config.toml
model = "multi-label image tagger"
dataset = "histories of elementary cellular automata, time running down"
train_examples = 295000
image_size = 48
crop_scale_min = 1
horizontal_flip = false
arch = "vit"
norm = "layernorm"
norm_position = "sandwich"
hidden_act = "swiglu"
mlp_ratio = 2.67
head_dim = 32
fused_qkv = false
bias = "all"
qk_norm = false
parallel_block = false
inner_norm = false
moe = "top_k"
num_experts = 64
moe_every = 2
expert_mlp_ratio = 0.25
experts_per_token = 1
shared_expert = false
patch_size = [8, 8]
conv_stem = false
layers = 8
width = 192
positions = "learned"
pooling = "mean"
num_labels = 11
optimizer = "adamw"
learning_rate = 0.0016
beta1 = 0.9
beta2 = 0.999
eps = 1e-10
max_grad_norm = 1.0
ema_decay = 0.999
max_steps = 12100
batch_size = 256
epochs = 10.5
lr_schedule = "linear"
final_lr_fraction = 0.1
warmup_steps = 2420
weight_decay = 0.1
Rows from block 4 of a small multi-label image tagger, named by matrix and row number. Rows with one number belong to one neuron. Each number is 500 + 25 x the weight over its row's rms, rounded and kept within 0 to 999. All counts start at 0. Numbers have three digits each.
After each neuron's rows are labels from the 100 images, of 14848, where the neuron reaches its largest size: "top examples" is what is common among them. Only what is clearly more common there than usual is listed. The data: histories of elementary cellular automata, time running down. In brackets: how many of the 100.
# gate: MLP gate (model.blocks.4.mlp.gate.weight, 512x192), inputs 0-191
# fc1: MLP up (model.blocks.4.mlp.fc1.weight, 512x192), inputs 0-191
# fc2: MLP down (model.blocks.4.mlp.fc2.weight, 192x512, transposed), outputs 0-191

gate.472:507450536473468510434509471477535488515500492441516459498473494508533506507471494520524455494446520551538550493507509498528468509524494515493508491488485526489517491498467494544467481539471498507469555482486488534469510507514477515502518541486505488496515487528500497493474526489531492513480507509498524499486544490479502498537518531507514506480481439526488465477527542465540483513504528531464515492561491481482471493510498464475486494519495507491482500510496533489530479530537470496516504463545502474466504497455551511520536449540533496525525487510467480487536492504521509475
fc1.472:517512519535514490491480486441489502471495478546552497500551545517489520492526462482484453467512516460489459506501497522427544542525509465521513468510494487485482530460544506469558485505526468477486493533503526492463480505459525494460488490498510524482495496506536520480507526562520458502534477486507503543515459504525527498465504468504525489472516490513505493508487499513499514488511532510485466493467526521489512472515497469499506524509508467489527532542490486474528517483495523466513498483501508522497507498512467531531482505477452527552497468470476495529487487517476470557
fc2.472:429520558491490475498493528470492513511522487536497429504512536509502465536545494522483454511479509487519525500468428517503480431490498533519479518493547550483480516491501504539545503494530484513459483517543533433468489517514478521518535500505477492480474486519471473492480542498520533536473505525507473526528526485492474474513479470506501541497465494479493512511522522493522550525498476497528495525490449498533485513507473502494516483518507472521503461518488514503514498485501464536505510516487500502509521505468527501455539483512510497488498529502484477502500477544464518500
top examples: 100 turns on (91); 010 turns on (84)

gate.212:523518513477516490514501479525532476504474525513529476543501484483487488470515451544523606510482471499541477501520509520538504474517514464500497512502482479529471466532484483505516538502494473498487482508489524474488490479524516504527489487535527501514479485512490483485445507533526432517512500426549483538494503489519500495517510551499519521486510522490502501463473485457468504521485487487514503487552461454499480492472515478506498544491523508470494548503488511519510480479533505469505536550532490468491511483499540564511478488499521522490531522517501496502550515507516501487
fc1.212:504528518504496496479484512451505500474534500501514521490504504507493478512495497521451470436506547531517508499444498529520508503522478498475534502483462502501514487499478510537480527471550479511515502512461467528515512516460525522545499538492503496474514506526470491502486528550490474463515472485509503538503526520523494505456505505518471509511470526493459536501534499481515519470549503526493442501482441482483476517496508482494516481479520517504440431507521513456433471488484467474493462498500502516513535506492439495505465492490520492519488458538515516518530541519522484474
fc2.212:497491591472484501521489544492467482510468477497541530537452506481501522514490489452519532524509501517502523485484481505539506526517503507470490539512530545499500436535469456558484474476489528475549486483492486458474511495495495489502509489515481488505511485518504498495485508484567510485517462544501565500434503486527491519500535442510500511506509505505493510503486461525505512484482494475514464519498518543509471498506509502463507481472494510474500528533487470446512507482500493491467486520501486475503509485517413503530507478498484506488534488496500539483515547491512507487
top examples: 101 turns on (80)

gate.50:555481485462491493529562511379490470505491490467448524476494526556497485511504519503509490453515505526472501494542519484481501529492487482499505491502493538516520519485511509482509505486494501504487499522499476491435503502467521507503524479472506522529511504532482512520512534542528486483511498499501519462508511501489476496544518461503484470476452499496526445481487510493499486517534538439454534524528486518459507508478519478496497545504498481525534502473499465514518485475480523471482556499508500506504478489529513489538494512494552510459508510502527494508509506536526457487
fc1.50:505537479466510455514463497525514521493508532486503502466506442505492465502472489556505501447485483452474498494488524537551509526492484480504471512501461473527487514514536512469485471481500504535519491499459502552542507519479459468501512524503486451480512499538478447508491474493424504503479543522504492479475507494520502485500486514503506525516505538522504489527468519523493489497505513463503497504566483450505496489467519479505517504548498533502495503530471477442531493547498523479494474494499550489514494469490526462516493528529437520521519506524490512472483466518525518493
fc2.50:574481482488476501523559463451484491503511522475472505527456506506523468469506526524493519464468514452494538496515486527490501490519513452497490521517500496499507520460485473463479502497491504505495519526444499475572494467507501545516468499493482482525547508533493526512520533499477482486513505527490481501476482467475484511483490504451504484517488464526487550500519524434538491501521502490488534478503447497464519478500482484478465531492522461492472545483482498515538491551539485470499516495559484511488497500514476526516488495546538493478496507467503515505543523496516493513
top examples: 101 turns on (85); 110 turns on (79); 000 turns on (77); large cells (76)

gate.310:489458537507486488481479505506539498471504482516527497489457527514534512479511480536464486453483523480491499506493520507475491543521504486503502511531490516494464545523512515542512547491494484497479560470444516504489504510512505489474523501486505482494506480538471454502485550520528508509467506561529514519498484474518501504504500488429495508491489526512461444511534507540439468502517487483492526499539480492489477444502516462505503519519479516549525467525484484536552507512522477526497503437496492489493549497490504488469554486509540479474513483488492513491490519541479461498
fc1.310:531462475507485470513469493525506497511508531499483516493505539493483470545531540510507444536544494482509503498508467485481500448502517522486523483486501517493505504470507468521463503539498547478498499492440471470539494536486518483511546511527540498515469490493494466464486530526518549528504504502500486486477525522482472463507522492516471509518430530497519509535519462516503532478514514536534496521470457509465482487514537519506499525527463441566496472506493497513502528467497495506491487497497528493532492521493501482424507475475507477483516500489442478493523520535491542500
fc2.310:423485553519464460483527467510487461450534544499499476521462499481491507527462505508557479517473524469527512507515512498454501499551502528439547515530474492501530484537499468500499498561548475502502531451528511463494508537513472466491497504486502513505522507497492507472511515474502559510522520488538478466496504517504489519501492499490464510479464548484500466484505467479537507465503516486503469522514503473444453482462508502482488514503501521460477516538501522557503496485541477498507509493501496471527488495520539497528527473497496502490500477527498499478504502508483495492
top examples: 101 turns on (95); 000 turns on (77)

gate.156:499485523554459475512513502459464491507523472517485493441503493503521523455507554546499494474501506501485516487481511511468470537489508518468488502505483488492482508512473481519507488505520495490509463470512512480510561456511483509473537521498478528529505484562497481476450540520565497464507508512506463488509547493524516543514496476449474473495506517492507505486501538553493474486514509477476493507552490550483483443474469477461523525506523462508481522537494518530509507500516475491521485461478490486502494498528494493498502493509546525484480504508483501487514561549484457456
fc1.156:454539492480495495520496538468510476476509472508510512499510545501447503496567506481513489503504503523494517524534513473470514515486445548477560483488492530486448512496510509497518540488490507509500518483509478494494504464466498520481532487479478511517460500511519461491501533506519566498493508485542496523488522496528501501507469495489457491487501511466504536520493469513462516474498451521441495536494508588493497499467492497502534527530526463496517462551518525514462505477523489527477529527457480472505529488505519497448529470504535499477477527510464518481528519492498472512
fc2.156:480491500520508507464473501490494530501511489461452473486517488515503553489495559559520491517491493450491517490463516505517497514496517532426521500485475468508469496525497469501552449512482479479510535442484453507477536487531498482500516484476476530522510478522484485472481472495478562486533474483494504481484533492484525540518473488484496526487548522517520489520448477506513513495515499491501501532529544515486505456490498508483527518536524513507512562507472517498533497480508500500521517470486506480501491510530527460493514492483556507515503558484489497448511494460489504441
top examples: 101 turns on (98); large cells (92); 100 turns on (77)

gate.315:541483502514504472410471493470496499477499480414509519538477532526480494478511507529546515502473514465476550519508496477487488496475514498505480544500473454509495504532526469520491502514501510449510452499504504504518494517511463522528473534496475465508519493470498458478453499518523496471500507515524480496480527482508512527467505497437499506510479497520477489478547495443495480510525479503483495524536483529506510489491490507479526508519501556464515503533478505526501511522529480502538515525514495456486537492528516531453501473508516468483513569501467515466494517492537488519
fc1.315:505488536524538525503522498478525519506501493494487474506518481544500545495542486489485519521507494531500529532477465501513491507505455532526515496475514495500468527479495485492567456522517506527523527500535476416548484494495497491475524531492530539500501487498519497468470473495506500492463507545504488529454461490483500461506489471494517523556516461470506541494529518507480472539448466446514501506508508454512531485483486481515543486548482557496497458515483494493508499530521512536536503520516519507481491487488504487496525485526478523470486482478479533440503464464492484513
fc2.315:495530518492495522495501524480479498495494476477514606472514565522482460492485489497482489540499492504495481489539512476505530505495454491533518493487507456510509510497541514451508517455513441523520468517509502516513509555492493540518483515502476528474510525489518531513473456488506502505501477492521465502532480481525508505508485469532508488481521465483514508505474490486512460500523551462486478503444537460516496523540502478497505490490495575452495534502498504461494471466506521456474488479492497512475515495493485508507496529542453530519514478536494525501502501493487445534
top examples: 101 turns on (98); 010 turns on (77)

gate.430:480453500500492492473540511408501491526495506473460479501501467553498516488514523516488502459487488481544556495473510541477490535502455492487453515500504472504473499527484482514484453505512506499532437494532507480432539509527488500510534510498492473520519476522485492503491516507557478490506506538527529487489508521471501530498504547486467488494506484490497453478531515506499490524507488456477475524494483503507489500513481503453512519530532558539483464509520524513481477539513458506497527539518505447482485504542508486496484480479555484493528512509472507474520521486527484516
fc1.430:539500509494534522433519533497523501482508488445554507564522547523469506490516506480501465522513534541513532527551491453493497479467502513502547490488470495506486489505485495564505485508484534512501495522489482483502485507532479497506498523487479494528504500494435476485458458506471499470478522512515502506474483497512476492503500507486507512526491445468488544499509475452485503478495426510515504505521516530506543479472506529501516498539512510534523448512479507531518523497507477506519508529448504500486527475519490513509542478511464501445516497468449496448510484528489499489
fc2.430:539451485541502523484515489506463500545512460485458511497538518508493505510492501459502466493524500499491470506488505492473511440473523537528555477460523512499532511516528524535502475524463454488516471512497470537495500518498498531515490505489504565494490514480516542470441505544495478516481482483487502510490521506471498481482507490521569487481480467514511472518513501492507481494511521468556502486499507461476502533534508437518545527485481527499511505456499466502493516456514511429508462478475531527514486501465505532526506519511494480514501487486503475522503453545520523500
top examples: 101 turns on (97); 000 turns on (80); 010 turns on (77); rule: rule 45 (26)

gate.411:495485524515492517464541489512519499488478469482456491452515496540521503452504497538454448486492522471475501462489502499528507527509522509499501510491512513501488593482463480567481423474484474536499532531447488533449523517516510497490546493508486502519519479512495467508519486524507529493493558497487555528492521481487512468511481480480535514512482503500509479505516495546491463462506494481487504479492501483528491472475518467554495505514508561527509516495488501547518495483510481513503499451492510486493498482480533499538507496549546504512516512509473500476503510520525526492
fc1.411:492555456463497470478530460502504473492521513428497506509493485474478415471510519515552543518498504481515508497481500512511509487501502464524498516524509527535524454512491469497499492496482494542516471555484478529478496494484517489545460483482506457465473489480507513478557499464490512494503531490506528462459548491498481501497474507540495489518513565496506507497473498465552469528462517496509489479490496480505489528491508501504508541500512501454496535498479554482477480530484546495470522512504530468516493474494549481540481521499500527501511514516523490449477499529497522506
fc2.411:530504422487515503507517470508469515538494524475490514493488492478501505475499547469526509501478510502456519493487549518507483478489495490458497472495506499499518460536506450469514480518506532503490527532468513439544526483479483489507504496488519509540468492497537494514544509554512483473521515503465515463491530497466520500511505537497487457512488555525527498494481491484480496511492522469487531523467510513457527499477509476509488551509470469507509497471477465474527513538474556496525514458509493485496494469535471498536465548470581499506507521470528498485492514489533540504
top examples: 101 turns on (81)

gate.405:501495520462441493526479496527475487522508504502494456498477491469506478500517505480539553496485474529495514491500486469495469534516528537497526508491482523481506477496505468509505534497526547468449516468517479495541535483494479519508496477504469470504507488498519501498457540481524517519503485481489509504480530492492484535514510407469526515486493485543483505522524487504467504496508488518527546529511464529483471497475504513555492498491500511506523504536500470511443505509543443537520517462529490461501549535486515507463522454504552485500499530504485509496524535567514517530
fc1.405:501478500476499521446502535540515494514480490495561482488484466493517455474504515517461519488525496462514494471559486515542513487469470476509461516521477478491511523510450514543461462471513557522530481449488484461524513510498437498502455510490507507468526512527469501522448487500520509458521511519476469503509514482530521495515504531491496459525519529465493545471492535534490507509516515490529486481516514466546520491493503492534477490469494560505483528495484518495540490502519479480467461476519464505513514474512451537513509505573510488496501502483509493501504522529510499502
fc2.405:519492513471498525519492497529556518484487509488484506531491442536515491497473512467463546446500458452488515478515546517499459563495507530493463502497469525495517498527488553498486505526474551477482474494523489492476503581479466482492487469472513470516521495479457487521485475483496487511517485500502549492524533515472497518458525535471482467476516539553478504526491540564538466469480490513483524514531506497493475489476536520498445491505521505530517521504512487497489498519520485507510515468475490491491517502515514515498521500527486496482499491456483467498442486517510486472
top examples: 100 turns on (93); 110 turns on (85); 101 turns on (81); 010 turns on (78)

gate.327:497522513543469531482516509523450501509492494463472510508498490500504491511531494502495537514496484511517494478544500483562464542509512523468495535491515483517519452482449474497511487473505515504492511496488492522564497427533466497493489500519463480478512499494506547497462479513502471489503489465506487541478544510465505508518506497468543487512537478499504509489491493493415499543497477468535544490536525510513502506461482515509504525505541529470493512508468504495426462514542491566517497509505495468517479501518512497496524472510464524528487534538532499473527474526502513479
fc1.327:538481515556493476486484508460461484472508502475483505461513529520499508475533507507527476512500523513525531525498469486470508498511520524497560519494483494511488508472485481563475507486507532475522486448533473519523496466533490550510476547476442539504515509490508528479491479492445505495516498494542452499466509490514527493478479470481475524524472492505512521467521482481516503504505488574496492550492504505497515499500464514472507534511488444483503436530510506516476479484458439498525512485470504531510521495503527470495551481546547515483494522485510497464524511520487499509
fc2.327:504482539495540495503483527490500517513493491479558493530477546503447497514498493492509528535516520557464541538523488466523508431513518501505487510472501497531439505500542482495453522503540503536525524526486493454528485514520483473492540510533504496498501470515477467495485503497517480501461519528522495508486454462543503512482505492490472516538499479475483485484529499458460486531506452494463476514521480495492530452490505501516515470523490544482508496541485490503522535518504495501493495558498512522475487516500480517496506523550482502428523500481430514473490498508495459509
top examples: 100 turns on (79)